Weights of a small sound classifier.
Model: arch quartznet, activation relu, widths [96, 144, 208, 320].
Training: adamw at rate 0.0015, 8800 steps, batches of 384, held-out accuracy 99%.
Rows from block 7, named by matrix and row number. Rows with one number belong to one channel. Each number is 128 + 24 x the weight over its row's rms, rounded and kept within 0 to 255. All counts start at 0. Numbers have three digits each. After the name is the row's rms in percent of the matrix's.
# convs1: first pointwise conv (model.blocks.7.convs.1.weight, 208x208x1), inputs 104-207
# convs3: second pointwise conv (model.blocks.7.convs.3.weight, 208x208x1, transposed), outputs 104-207
convs1.5 098:119097169134122178122111100078145131132084128140161156105147103074110086188149113103082173141155091135178138098110111101147145133130136167154151136114125097135136120108141122145099121159102150103142127157120133172121153087107146138130118108137119138119117183129156163108115105141114148125105117138126128138175101
convs1.6 101:151134134141124085077125150135115143146143121145123142115147146143161125141074141165151079129128111131115124095108082159130102140116145134115153155178136132134107105169087155128145128117133136141108099117146099052101131116096136123107120149095160152137070108144079121124164122110162103116078083137141165110095143
convs1.7 101:131134116104119108115109117117092122143155113125185170157111116128144178150136144150114152132098105146154108142123116121091159148134135155135139117103100157114148112134122129132162139131165117138143129142128127145132110128154126098127124136034123148129147068115099092147134138198176104096136114097156156058135117
convs1.9 098:123105138126164128102088139128101130108133071163175107124142104121130147125099131161108165145174102174177124126136077094074132093153134104132108109115104150143126134139142124108190151139180118130163133106165126080139145118093142075145136095132162107118161094128174071142161126137118151136158106120152127126146176
convs1.10 094:130097126118142149157120106130128078128106144116146139133088157085119151133163106103091108117104143134119133095168113145158180149167132091101149134137148149117136159099098119149105105156101159143161094133125117147125150121095150132105135161125120124085118134152131110164118153154123120139135088094119160138155163
convs1.11 099:091123121124122109076136137126141119127123119161134159145117111145151116120137139106148122124148164119144147087168122098135115154111088111111126121122106161119120090124140123121137131077140136156123091107151129120120139099167128107150135156074107141119132096103107123091144127132144131091134105112120121169151111
convs1.12 095:140059128121128110133118100143036132157130101124131117133122112114157175138121158128107161102122141135181130176111128164126117127136104136109119138167129148113143125126180144111127145121143108094093142095149132142164117127151140094145113109110121119156165114126132099138114085108127117122139127146144172108112156
convs1.13 093:129123138129141109114090121163116156136157146122107124119145154113111197094129131085149122128117150152131145123170159132106119159112105117138109131143188110142130155117157121099168143154101128136134104144144113098134096166116140103124156156115114119111152094143133116199124164115139172130121102132101095117120153
convs1.14 100:124113088113156122108140121125148078156182104135144115098105113152091119129142145130141132107104110076168097125139124140143129123149087166140112119166109127120138090118136071121164150154113090126150105142141122145134120122139149129120121108142150117082146141142103122144147104105139124160137151114117147132195143
convs1.15 097:142085128132128124119086100142139166111105093128137179129149101157164195169061133122156132124102119112144154147178144151119116145159138170087129100137122109136135102133157122089128135066142123162122139136109136110186182150163129112157173111091113113129134081136139109149137137114160162117120132155102104119091148
convs1.16 099:127126148142113147144130133130106137129138133129095134101104136115112136121129098154140100151115143104133141086144138115149113117109091140120099151121134118104127174145173095153091105129116115092108166102143082121130118092111101158107084105130120155108134133122114138131135111111131136148094135091104130153083103
convs1.17 099:146128125119127125087116135125121147136159146133115119091149126117091116117143109124119139129110140087128122125084168133152112111086146087176157142112139094141142171124135119139119125158089102111106144120139182147172116132101143126127130102156110128148103128130149139102135109153119096115137082185107138179096117
convs1.18 099:084128125131140082123123121058178100155119089124099088120084171117153106087128089130106138113122117086128157114134125103116174152121133159108096148120130133118125115085131153168091108119134145139085101135118150093112126121159150125097169086071124157090113134103123147141148175161109132123143136118127178132134119
convs1.19 102:144126113155161157170188103133129120099117116146165143129131146129156145114159126147114119092152117158121136152165147160142116119084140122166038139158143117144104124153078111100126116139165142145138121159110116118130091137177099078154149097123149085115167165121135128136127168134105112143135121113166121091145129
convs1.20 099:105124130104141143094160130158147147133142161164144150119129089187124107120093106114160114143172131108133074129138193134117080114138105125151098120124094152133137129116136125105124144092074146144142132088064165089123130115167164137151125164124142115178158133113122111113120134117118138136099114131133077111142078
convs1.21 101:121174126137146142108132181156134089145117109167164142125106137157138104096123138167139135135141099146150135128125107143105166122119148152116081130155128157141113132127120132108142156102134095138150140123134143112179145172122120080198113116064167117140093061135111136119144168124128125122092167121123098119146144
convs1.23 099:133146129129123151098132126126125105076085095151142098138144126095140112159093107141127115153117137105129101141108098098161150140115115149075152120144104135074124138136097095112150137063126108154115154111121192114159135137180124128146152141097097102124138145139137141120132091162141161138073099118130102092143148
convs1.24 098:112136128085114133193142104098113161143107168170126123126172109132148122159091098129138121131117101169106105168106177118119161081143174094143146131119102089115132140125116126115149143137141090120124135118077146130163158152139080100165154081152109149120153114136210119128130180130138117116123122095097109128073153
convs1.25 100:106102124130122145141137165146175153140122147124128143115105116150088104163133136085152195125155126120120081116135138126124150072109087127158124137125136107111148101117148128179167117161128108166146138109137085152143148122142134109100162109150147126165134116133090157144139104113129118120153151119151121158125110
convs1.26 099:154141116134083150105111112145170145135152126127127130191086136121138083120143106151196125098133131138151160153181101115130143128152127125159113140119101121112113113183124144119133146152133121161114120116150150107120144149134136170113124185143130101123091133137141117101138153117132144176150125188116124129133143
convs1.28 100:109153105150134090161138082138132087097131131137193139095145178077176150107155132144098147129146103099143135102108129136146100169120137147102118139138118151145158125116120113151126112143125122114129115131125140103096102151092155100118143111152121111122164156172119143143119115100089109149117126118104130112119098
convs1.29 102:143084166147163141094170071142117119105091131089152120111156169153131083158112134140129089121123108129106216067139114149134181148164144146124095153137152148112104116146154148097134092157130138126127131179106108139106131143161117117108130106100131124147105060139120138130160106142126122133112113096127164123123116
convs1.30 099:152113100093042142107156132119124101152154134135139141131160143112130113139156083132135091158124093093143126098112155130144158141137141106095138153112112093106166132162120122109162114131127190140121090107118147119110114130154133132159176119074133137161149114126125093087125126128183133104092106158159108098143124
convs1.31 090:084120138099083131140140162112161074097141128141155115097117128120132177129153156112129151111144154144121101176093174176128145135118131134105134082132143122105152143115135157179106083118127103111133122088145123150107089102125142106121163110113103115112159146136094141150146073154106150101134145105103121122172106
convs1.32 103:099146131136159078179150175103132135175102125158135116151125120136080113145108157127171156093159107126150124157112141150094170140125132111097106092076097131147125144096157107163102152128120132116122113119115150127082105149101141127111131106130135120120107108144148119089091140148125146126150147132117158175125143
convs1.33 100:156150106131117192118122121111116114165128181089135096112101173104128101118115081089126115107140128087107092113141139109164135129131158133160140141137143141114099180107128118122094137115141117097150088147206174130121111114109136138111101077138089099108143156132165120142101089136120129107131086126132101177144109
convs1.34 102:134130130105117091149121145104124144154196128130152141121152131178152104127121148111130154118102120113132117086141155121176091117092150108141144112121090106116073118130101107117114147153149108120124088094090121143127097125093099187126109143180138173123111102145176172146126098124136096141133060127122108115137106
convs1.35 098:145126128143103183095127102112131102137160140113122125100119115113135101119136097115093122139189123127095158089108151123130127108112150135133199127086151138121137183146114137113143131098125167114091113082118153134130150101159156143117130129137146151155132129148119116134086154105152128119110094148155113159187070
convs1.36 100:137106152169090159165142101128106109136142099149103105167124138088121102109087089142137111118106115136128114117129053116105147125130147129129208125150191117153095155133128129159177108104076137135144119134114141136107137145130102127119097133130154143130105095103160145154124132156118101134116134147095175113100084
convs1.38 102:146104156126131183148129121111136128141168126122112158087115155119133129154120063082096118139092137127121123114106152094118116152134128152144129040139126152152111140108138087131133132126092138133124131160138111128077178126155135134115144154100143177123153117141124140125086139145195104140086091156119140124162116
convs1.39 102:142146130090138146103085133137119159114146113142123146136083156163104109125092150140122103160163109111124150111126119113142119113106131135168169106145135135135130109114106104105135110112115164074131117130084119130112124105124122124097166098108133105126118114129118092115164129119172121098130114107165159072094112
convs1.40 099:126106118116114086106107059093178117106143147141105100176120095107164122151141132095085092133133141157166149180148149125131146128123176115107104151134127074083144133144119152080161090147150136149115144168112115108153102134155119102139146152168110125155138146115162137096152130102130126182121112190134120109109186
convs1.43 100:140130169158111152127094134157181157140116146144134143157088134142134135139130082113146118103111155098113122142099170123136095135091131129127165074123152149158115129137164133117094139057123117086143148130148137138131173176131092130156156095134135129117114164134149162150090119146102151146097110138099114134126122
convs1.44 101:133135121154112117111132091116153167148120112129160077170109140147167121141120167129166105146096133119156176111084163151123120136136155119098110160110106131138118112105113104120123091125135105078145165117145118112126077144128119128139092153130155104117154125131101091140162102158125148156118112107134142141130128
convs1.45 100:127122130156135116128125130100149130108132135165144160162135121101116158150123117141140135092130075095133108142140139143144139143137143151128083119133151086161132103090118123157137137144128097131151144131111116109120127079118149107139134150124105132118106143132104138130158125156167138141157151110122074122111139
convs1.46 100:133113148097059115149122116158119125166190156137127129164136105124171128138140152104136121141098169107206096159173114127143139103134121138110163088142094085137108110099122139115117131121113123172142149103157158138137155147074126156152133137134119155124163105128155119117160114141100117116110148138125097153130170
convs1.47 094:148133115095128112118139159141165118152175137120110114125146148143117125119145097134142175080137171110134114179116125105129127119103165128097090176145145104092091158143116139101095110159144135132123114130140150150078104093091113152121148138149103099086127142122112121125170129149126098154102124111135115114127117
convs1.48 096:100141099159155128130135142167111109127138114129133128161102134157141096151154083113151119093142136091150113127139088110129133098087126080117119106084131148159104159143159137086131162138105170178121107109118085114142125117163146152136153115104125115134140118112132129075109137131131138119129161139115129147113107
convs1.49 100:164117146150142164108122124160115116117128138122092138113121112139079104125084134120126128121115158141117142120107136141109093121108113117157127134154147150089073167104142124128102118097118136156142112133137136130122171157140136138132141108122113130134141079124092123111094052123135186155121169127140144116230142
convs1.50 099:167083141119123139150153087113087155145179126166128100142141111139114107140115110127089181099099137115156120132102140138125148103136169113148103118158159059128106135154137143091133105162178102152132159088131110153136116119113096156125141134114132137133102148157183141109192136122120110177133138154094142123099147
convs1.51 096:128103151100093139134122101114161111129082143108127137087115118149153058136123167106107128124161133129163134141148116098128138079116158119165150123090114083110153113154134127121165126138102158106150159106122140137102138150137124147119070107152137134117115160135092139089155104144128103198142149157095113150136148
convs1.52 100:137135124099136113106119161133156078111115060172105107122086113143137141089128128075145137130166108115154120123127147111118140092131110096103118102173151095115139126090123130156148108134095132102167095102137145123051118133087127105131113103178121107122136105096091136102143096157097119134148140116105072101137123
convs1.53 097:115131149195128154118086129110144162140135099156167111157155090098133108144091105140150127149119093122157083099103170120114129089145145146105124115115154079141114117168145134105127156105138129133148167130150135148116177127084104069151147110126127182155117113125115133117119101129128148137128100120103109119160162
convs1.54 101:129122131076167085114161093115145140125117106148145152123113120115099115141119106125106135122131116117148190118132143111120158115116140127130101144159098127127136090123143144100113141127145170187129084165045135144109125122107083108146123070137147128123127152140137153136124143111160093135089104097090095143132117
convs1.55 097:134131111109133130085131137134156146158123084119155081093101074095153150134113140126130129121157119134153175158122143131127135072091138116083145125133108117091136144108140129067138135106144110106171174101150118120128127144137126102087146136096164140147144111091100098085125102112124152145128136146138083161162114
convs1.56 098:121070139115129114139095121150111129089152136151107119137128128139136167147122122080169122146135157153138148158144156175100104138125110134154085099124152155132113138141139077127127164113139132128118143121153082111129101118110096120121125122134129152128191076083093106090128144127109150103084150136126150152136121
convs1.57 100:104117095123129148129145121101124119127083156121129157159157119111144134134115152093171149152082129129191170145111131122150111149103096164131133142070119134163116126127150109118118129095101146149145158169116134138132165116149146109142170138133082137125112092105162153107087122127156142136098124125113148160080155
convs1.59 100:134139100158127111132154097095117108097125095156090147130157143123103100087179135153093158126141119131162101124095142140162133173081116103178106115141076109120116137107168147143089122118134137080138099112163088120111124128152128141117106109135096144127142154112138149065159151122121109158138096126141112116139130
convs1.60 103:070105123076148122107105102114141124122137067119108116136143149154138126143099127144149103146153116103094091122138108134149142109126132168128153145162132124098082098083094135147142112145116151125122110147088109135117117129128128178132110094119124128130128126102142163126136129134129130100144161136074126105109095
convs1.61 100:123087123112111128095123093133109081124128094168123112146113104111136098111083127111153120120153134088179171120131134105087141136098106105135151137117112122110138142136101079177092147056121107132139118132150137108109115120126125099161071138115113103136127125110068099122169135173139122117138160164133112150133136
convs1.62 100:148117096112113093105097105147129118138125156124121147143133137115157151150082139111112101140133123131089184140158140152158111135123129169124083163142161142120111147140086120131126176122144140183094172161125157097144090143130092122165137106148136121126185108112121139132150125161146148143126127184118144142122140
convs1.63 099:149125143114104147138121129154129158114148118136089121174101156142166096145138143154179154169147098118124102118125144122118121107124112134127144181106104139128114059133147148107108132098113142148113116127143115127127107137113166127154113141134121163128082121114089151092123134102168151111124112085081111078143148
convs1.64 097:108138124126132136143096135144049143116176134092092149130100073142056139150159133073110129115156123139126117136129161130128122142100117118132127096102114120148122147148156121167103118116101127165079125087118107138158124127147102163131086151149141116183156127121124136140129156115126089089122110117117166137171100
convs1.65 098:179097102141148087116111097157143116136105156145119093147117118127136117109141105080175132098126120125112163121126163142118174091074134155148142132156129091201097107135124128143166137115156166127107076125121118138127116128144117122136103086148153091124157137103136139133138134144127109127104139134157085158138115
convs1.68 099:185144146094122117100152132138139123140145141156117187141097155120134105128111099137150114143159118124098144109144109152107097123131165171130109149141119111131127099102138131165126125094153129127118093157108088133138136126123144112094093131131135104121138115148113111098120118123154099098138059106132058115109126
convs1.69 099:101090114123122144121102103056150141145101147111115129158124087074082115106108128093183189147135158163132152128143105114123107154105097139177135148132090138100152112141146114141112128105155114116126066108126152149138165125131172119171157138153132085123154113140138117146105120143088098133129104144128116143145142
convs1.70 101:137133092109136086167090120155126115156098144134109116131131167121125172134191140129095115129107112148129103135100141180135175144138124145123154150125096116148119163133096098127119127102117068104094127111144153168134129095099147142108149141111095153133108115147081132185144132136159113093112126127116145143141129
convs1.71 103:161126159122141126154089126106137159132138138118121149164175152118136149175140135066120101131094116145094126159125151160129101139140142147130107127106116120187128134167133119108125146100118160150095165117119121135208086156143134106138167168123096135155098121136103107135097132098124131113073124126110174119104114
convs1.72 094:087129122115095137121103131164106154142141171171081108118170169132106133128136124088137129120109162156115132092151119152152131130146090144128163117165136084118117108114136104163084113096104159137068111089120129160129127130140157126171143118113130112138169106165119132148114126124156098113130152139112120142103161
convs1.73 097:100067119179120149141135081120151125108134101098105125109133163158149142167082141124107101126123074085150140145120103109163095115109148121086141152132130162107124104124106149123176118126117148104118098094163103128102111117118152167137087118122104159077161117135153132128136135140120122142108164135127179109115113
convs1.74 099:122124140139138150149128127120136179129127116135129135187066142160154124141179153119133131150137106137145137112173132106155101120097107126110091113135123114119143084136127143116132179151138173123089149150083154112141113100115105155122145067124134154136101099065152131109123115121160161132135116087128137112102127
convs1.75 102:162136176125135139094138164148092123126110135134127145106115176111095166094083126161116157100141110104122105113120109133141136126142160140164122127116177131132120119107112097104130100127139132083100163093147149094170099121147148122127140124135173169147122115133159074151104137099158131100110117151135103109095147
convs1.77 101:112095143148081111145122116141105124109093146126122126123081169123160187114153152141090147142149095156119133126142145151143088141098104115127115142145127159103132109113132117129161140132142141117152140121140158109134091144112162093162088100154165130112153128136129124156156117135152175120109141130126114122145081
convs3.5 108:178125159129136141171087162126150169123138107123094176149112050101152147133133154154156119119124138085106124117115142139095117175110101134132112102142139158137114126130159102149096175152111172145097132097119116135140123125146171092130141104138154134114172130160121141121124147124148115104129110142109138154117139
convs3.6 099:117112137114125156154091131089141140124111161139153145116142137161146134124118112115128161103124100145157133129145163117175117105135139107160187152139164119150109141135105106148169104111128146092152105048104121167165160157173137122124111115090114116134087138118137134154128082102108170148135108109127140120114146
convs3.7 094:103155099134118177133132095165120143105151143124182128125106135106069071125126121145149167151138113150154166115140126137106160137154133130135134155105116106139168140141120119140169108113156073159129092171158163094102109148160113153117150107153125124142135123146139163161158134162116128172154112114150123123117139
convs3.9 106:140131134144123063112156107136134133125146103143133147129085111103126102115136145130130112121153107120135101142110116089110105117125111111146105140128135124118131093065148088155095124109105102126112151119137111108116116171164131105159136062098165121118121134130107144116118154141119097108117171149085174130129108
convs3.10 088:168127126113089127092113110134088104071116126135128146136124103126119129140136125128093151107131101128103121126164116114135168132134139197137164129145110123140155157128165154115112114145113108121120152115122171145174113151139105114166098153182097077112136143145139131160122133193151137095147144159110123108154147
convs3.11 102:141116132115162156119090108160127144127172121147142162127141110126105149122163132098124128137166118120137134170139137068154104116063093159203114129153113129094111113109138130136127138131114116119194223123135160129103122136155180156130139162109158113115130109107096125165174167125161108153128154153109150138161146
convs3.12 104:129130099176148131125154128160135139143102116137077157133154122125114171131156148168116141182111176129154108145116167151116095106117119120107115092070121121173138124122115118142192095129135127090140099138095121102123119132179119115157110120104109103147103065128145169101122175159118129115127106132154146121124132
convs3.13 099:146114143103119103114117125128143085169154149138152143092144162086118119117109155089122144107098147094134157129082145123127107127089148109155139079116165124115149122166132178093123131128134166121113128156128141099126100114118139126106100159067102153102115118143093140173131109062143109145132148122161119120146105
convs3.14 101:140132123134109147148130111098129140183119100082123101109102129093150112129098094093163078081100091101125175088123085132115102106126128137164146095125140136143124092132138130118178136116126119109136125081145111156139097133098098130113106117098119100085130127118148164133099104066144118112173127104089126099150138
convs3.15 109:095121124147152147097194172103156132166130105141156141056132151109106136164163116101083148092113108122147150151120111093107126118073116114124115107094069105156167104115119125139178108123127146114150128128102149126158178121129165142139132145104145140126144135111125126102171129111147092161121118164141105156117136
convs3.16 098:176126109123164135066130130110139148109171152110124136131126152133105123113114099112118145096165134127155118121140131150111138135139125096128124126144109145146120114110150131144140125164109153189143114135121155122092105175153147096081133096085097153132131140128123104081122139124116106108123130136113151130097072
convs3.17 109:101138127130118090134116134151152119132152136104142198102115117107131157141149124119129141140116192117156157147105115132168105144110104137174149110076097100141143136119110097108172121132173131138132154140092160081104147152174131159139106135110149102147114124176085096128132082154128114120146118125135106152099092
convs3.18 105:117095141142117156128113143116127130166119106113112141101153107134110112139095170125152162113114112155110118139142120154137137151123125154158081170106127137061149172087164119128177159125125131138105099127135126098115107139165154097093132085121143153120121128144124087127110147114100146148134142123127158089120121
convs3.19 104:069089124097153103103142090105090104099145118124119122113135087126101154152135163105155091167113141153136163144128113118103155155123081143119127122142139127087101072160165125126137110110105106093101125117136157122103116132105114102114122150111129154124133145156111137078137122149105113086129106145121154145153145
convs3.20 102:131145110088102132158100097127116129139132100123111112130124115148121095124119127082151085113091137150103129126101104151118107115137150147089159149084137107096119109141154130119092104111122134123087135137127106136131125144138098139150122112132115159142133124140122073140121098131131130161124130149068093150133129
convs3.21 099:179126136142130120147124123112169153148119129148142127116105142139105126132168168124129137140102108123138067135132157134120144156082132111123148135154097119125145143118087140139138098126145136102149132114107138135140123102137126154086156119152124115150089145141133174097090146129167134072110110122191147127130124
convs3.23 105:095119139127116131141103131151112141136143126119132101151108134147101099112120164153104155108112143152124085130146149138077142120154086133089103065079092128112121149107182117156114128141083164133089101110129091152102117094123149114164132107145193104141127179141100131101154130129132108119145143182116140135130084
convs3.24 111:158128168172110181159135143139121119118195144119172137138137105109118080144098112149159146157164131099125096086121158122128081146118094145114136149168127145142087129152117121096103119097138131145170173132155117141153149116127137137109126117110112105159136134120076145134098189136114109145147113193143142115137128
convs3.25 100:084117078101089131136140091089126118117171157133117173111083136127147145127094115122149069111134146104145114161110131146148113098118128128117125134105105115132165118119106063108172109125164127114121122138108104103109153186144133124176135131131140118123138124161119114077115148102126122130096107150108141123141139
convs3.26 104:108135084073156125128138118128179127120140121126147105110109132135195140135147177122139135139158107082123134114151102097117160107122151161071129143097142096136146137149161139141137110128098155173135122145146128108109169166134139120122099183170117148146173132123137109138132133177121116136142101118114089140114110
convs3.28 101:099114116135097128079107123113135084132125116147118140102107123149122173124156093119097130114156126160152124138137118155123090079090115082181144140081164146114106127137127159090168119107100152136126108130152158117155150126125157107135166100129095084103100132144138134170113143118107137118152170173125113151154142
convs3.29 097:128099137169123130141126168163144108152145128128101130180112163123077120132097108124124135094149109167125105133114090103146131088187127140169121156175126130144154160129153139137143104108128118105127139114133131133103119175107122136184110148162136154127114122142141108067123110106116135151092093122081139138142105
convs3.30 109:129156103161128123115126112157137155112180101145112163095077161149162124122131134148116166103123130151167161110112132145150169114107146116127148140090148150136099177103171124122092159127115066104122140093086147133134153182122119099172130101137161139117131110160151107123113162116168148166153110110118135113097146
convs3.31 102:110118097170099145163145153116105127126114156109137120100128125122069139108129130144135111152092087133136130119112142136095052130177148111133139142137138101126130143109146134103173129079097149143160173143142135149137130176166134125123096147140170104140068126105088138114123138144152116096138152171136146135131119
convs3.32 100:164112146109112131146156132178099159118127131198128120119139095141137122099093111112147128105146126171148080135125099144127133112181130123148145144104137147095146166146126130138129153142108112127102153077121114132113096146109095145126129128141176104148129142144142147138122162106125094153179175129089138183137195
convs3.33 097:130131133116103169115110169169112079170121110160129134160070154091096122138139140128116098135115129138093140128169098115134113147096126111137113069143128132132095148106116118125140173116129115114168164089114081149155122119114185121138085096088139097095132126118142180156138142080132103160152123102123154114166154
convs3.34 098:113105133112118118183166090143146097109138157132070100131122154161144169067169143152122101124154132089131099116131126128133112113174137110158145107114095104091141161095136101162105137139068113114088112123129134158133146130110133092121073116163110126153113114123139098127172120148159113117132141097127106145167149
convs3.35 101:118114129121109126126110127116105143179186128115150116122122129129132131105095096143106142125109141113167157202139109137143131099105114132134135162131092102172105107173162134151135123085101154132110137142129134125132132131141133105187121155100116122113113129155107135103087134117104122132112087103142098104128136
convs3.36 107:141123142179128138120151110124094142108147138165072148127118137142123103142062148153117163096106166130159143151190104106134105085097119114118134105131131073134135136118128094094126150177106095121133121116131182163122134122117105098168127121151111114114121120158139079109114129114092173148149146116082101157142130
convs3.38 099:110132114150125126143091152100128099163162158105129117120112157153115123130125121102109133136151105118178143112134166132148133113085053083113129110125121138152133117140097150105121173133139138103163130079125141123124188119147101081160147117088167177119112153114145124103091112137139137111080127097171155158108139
convs3.39 088:116088108140139137183105105126137133110146144121103139182128183120155086111136135155126193148156063120117124089151124122173133159120127136115105140137095128090133138143148140137109130144126115127122135123128126172108147120129120112075128133126117141099142101150125108133068093118098125156130101117135167107111143
convs3.40 098:113101135119153114103116142089143121161145093132141088124147108107136143125105125096152108107115095112088100169134136130096154164128107148135136111069096126078130083137113112103114104152143142107128150124083112132155170126142129160136084129115126129154174157134135116094130111167180174120134140123144113146167093
convs3.43 094:131136136137096101115144115149089127144131180136097114117120156156152142094152145068128156100086084106145100124142146176110129139112110123120085126146141126136149150115146121083151176110122114120120098137150154153151108127104126115132115091092192119115131085174106120110119174132139156114143139098118169114100130
convs3.44 098:142107140118113144118136141136125146157124101096109145128085121154176147122149136106162137128074124085115103128124129148082103097157077119150141114094153197113174127133141154117123099170144168137143148142134101184169150151127126161133128143135113111124162175154114144152111117170075148122104132115146156136109171
convs3.45 101:123116124120131168128130123135121148135134089124126132109146113091111185056125106121107120118123130120150094154161119108120144119154130118154101125150154139130111145123122145154103175125131140128107137140097115181153124134111158131148112122113171107122111094120106120106084195092157124089139173127108144106125143
convs3.46 103:129133137090108134114131133160136115138140116126150158119129079128154093135118147130122109133135116099125133072141135121101133154119168146092126096146119098134138131124148117162150123137171073147101140107121082153133142160131103138144128102151158108178154135111124145213160138170125117140120134145107119103128120
convs3.47 099:126136139174115158107108151123102122105128086088122160094099156124105148124124139156116150103097096119077123153170117141100089139159141094126125106155111109126105152100107106113099140095153118146107149131117124151143140152144134106149081105170138100119055059157119117120125161187140120124147131132138121141140118
convs3.48 100:120122172160143110103093102144098122114127134136108141164116139110135099122129125154084158144147100102138129110134088100117128129099101110162073152133117142107104132123093148093101097143107125121150096111122164136081080145154092086156128106117147134097117142090128097093134147165110121090077190152094116151077095
convs3.49 099:141131143121168139149166120111131129130178106159134132124102131124109129076162120162151129164124163151092142128128153137152138127148166127125143135155132174153104108113143105114100150142131137137103108092095145155131167191116131148161181121089111160138132113128121087121141103073108131105108097092154169116121117
convs3.50 096:153139142145105156110129127122172151124127093108109126124151111159124181085130151134143147143114167155089153151108133135122103157140171090139123082127111117127151119106104099109129163084141129169088100126111105123110177149159183105125132099118174098127092126129104133095145166137166161074156094097152117096115120
convs3.51 092:147167104146109139127119113136129129078121152080090139138155122158109116135172148141112148172128135141137143099134136094143087160157122139137133143127156102147106100131115133144104154075127123143121157157123165091138120143171157103128148092119146143142098090130077143083171178143111167129154150148115138099113135
convs3.52 101:114107164088150099169126099126097101114154119150071137097115113165152146138131149145107117112126169098161087127110087135108140105094121110120108122097127111126112153105130104088078118160143136140119115171122102100094153128070114134118153128113094123142148127128114134113158131126130141158119154123102091161158144
convs3.53 096:116121074143140115124122113165139130124141129128111131121103160125156101086171148106152120132128133146140101113105132124146149122160144138139105143145127167104148102159121116145113082127112088135154147145116094153118117143102104117097123172097097150150148125154132167150158073151078131161110117077086168183105123
convs3.54 107:126112101122162109132135142100135119120111111131074140144060164113086135123108116137125145113138095133160126151111102143164104094089103090081152176146138115153138104124138102128167147139120152108162147153148162133118131131129121121126165135108083142113125112114161117115128135100131171130140108133138149150153133
convs3.55 113:125152119107143126159127181153116084165083110134151070117104120152114170124130106070117167174153082142114126151134152126143103128149167110142156152119137090123110098151112122138125140123124110148149112159116080126157129153128129140123094144136134096110127135077161163157111141109127108132141105118120167121149089
convs3.56 104:133169129121096081119153155111113142132107140131129129123128089116110124100147169125128087120120121112103162127139120132112152136153158147144101081095148115086102155111116113129104114104102184147162139110086099120124127120127157129138083147117140126104165120146111148119158150178105126147148135130107098106107163
convs3.57 101:114133156130123111158143171101116141141121101079138136127133159106150107121127162095162128157138117089135122130101118157152117096095119123146140077135134154165101068123087126091090103122120112126201152131091124130152109107140131106108124126063106107046156113148109126118125106121131124135163101129159160136127104
convs3.59 109:168129104127132116111147078189132206093134155123143104152126099148125160122165120129161164139133145147118147131112168144141138170135108154121183120167114181104111137113114117164148133163181119168094127094120118120157138117128125093102122108118149118163134153166154136102134117170123119127139127131144137128181127
convs3.60 098:092125200109109138148106116125100161127142154104094090148117124169082156171142118112079121135134124117134135113146172158112128126161103059139154091109063124154136142144153138142112157142127121126148144130162109150090135135148132106133140126154075110117114161112133102131111103133157168066118138133110144151141148
convs3.61 105:122153137139164094098134110105142128096126117133087107102178120116113166146170114086137104153083128132135152088138137106139151143121134186086139133120130122136120115111142085132116171164143122115140173132158160127114131127176094125091101132113160166117134135119099123122131166124124136100169081121110099107164082
convs3.62 101:082106163104138159155151105113175156146135138118116105094130121142123108139138160107140132140113130128094115131173105141115112147151109095118101143104105096107154143126100132127145127127110114142103115133132100126093134097108114157100081118124127124148106137117115081117143126149081144107103160134103116143128191
convs3.63 103:118115121113150142124117159112100141163130089135127113144127140144127137126096153139123158127112142149130115111092144165088127094110150102101155156123125100102096121138128149098168127100114154160086125169106146143132139114126098083122153118089135135152069172109182116101122081105145155161146138103144084159160135
convs3.64 097:132097096115127172159059110145119122121138131125116090127123080133153163152156136120097135139155107112123121152137105143122092078175115116119134140142089138122133128103151095124117132118146133099124146168112094165126173122133133106149138132121102127116165164100124098137136089145156141087069159087138116150137120
convs3.65 102:129161116159152122101145128095121131081123145146096124133123098106096151127124137144142131127118140175150098130146120152105138104120189148118154132123153123145168100116125104134112082133101134155149133152131094148141144138101122129109128146147105133091183120127111105103138134048144090147162149118118136153122117
convs3.68 093:122129174127145136140108115128143135101166129145143117119148132137143144128138111086124115157145137178126098133149146158111115147163142096096121111143090128164164141157128146143165165144129129116104141130140173123113116165114183139134169150117173134113116128171110101154139143158140173108160101164185139099122117
convs3.69 106:101086098153169115101157141143149103117074110152119164103114122076122137135158139097130148166133112123109125153100094082127140109094072094107099125116127134145119071102123131125128103122090142120157139140097165125148138128152124147136125147085137126145156110145100109098124117089104082140055108123155114115111097
convs3.70 107:124107118143138158093112127147119127125120162148153095164102092101131109148192148138102110151158125149138163141188096102157130107103150125114173158144152132124154130160153128141172114145100124112132154108167109146161110150154078155144185125110110140149092107130157114146129144138127114145124143170127101143120144
convs3.71 102:107125150141139162126124081096151172093105129167122130144107112134127117119126084156094118124132127131114132126124114107114098179121146128190111085136132090107122111096124129134106102124161099161122144150136121134167112107132101129102120169130117120175119112148151139132100098098156126124171142110082076103114136
convs3.72 103:117105119105098140158158145128138103092111120094131150139139115174135139128134124135098180127132102102124094131105129111158136080165118137155102118139103099137114144143160151154115136149159095148126167131149135138112112128093114130119088099145122100116137197120122132176162116122116111131111141124131113120107097
convs3.73 094:157148141109117135135128121126139100122148117109126161124093112122074132136144113116119133093156164102149103096149149101151174132115160129137161104108117131122138138122136151168140121140164117092114165129154148103141146128085156103096158126171126142114104133064115090106128149148129146071106172112083120161052124
convs3.74 100:125120126144142146144197131133105124125094125111148127131116148175173122118101095127118135100140128155160182113111131159183141128133119128124138131107126131117112160090112161120101135147133121132121161056109144104187133155142116158113122098128123161127114104147171148149088130105132101140133144101148107119091162
convs3.75 102:146133149149135181118123144099170148095116129137152131137135152155094136081111085112085126116141109116139150149099134156145119115152106119104165150120117139167155132108159151093124098101145163118113102138128169120177193121120116109137127116133086122091094119106158130102101150125127106125129144126155091132085078
convs3.77 096:111117131154119141146147109115111103114131180165087150166113173160119145160085109120121125109147144133110134133144117078153092123140161121133130071111147128128158096113124121104156121127149124125136139065158126136147140113128139188144121147127098113138143093096073113142104130131125126133128102132151171098135115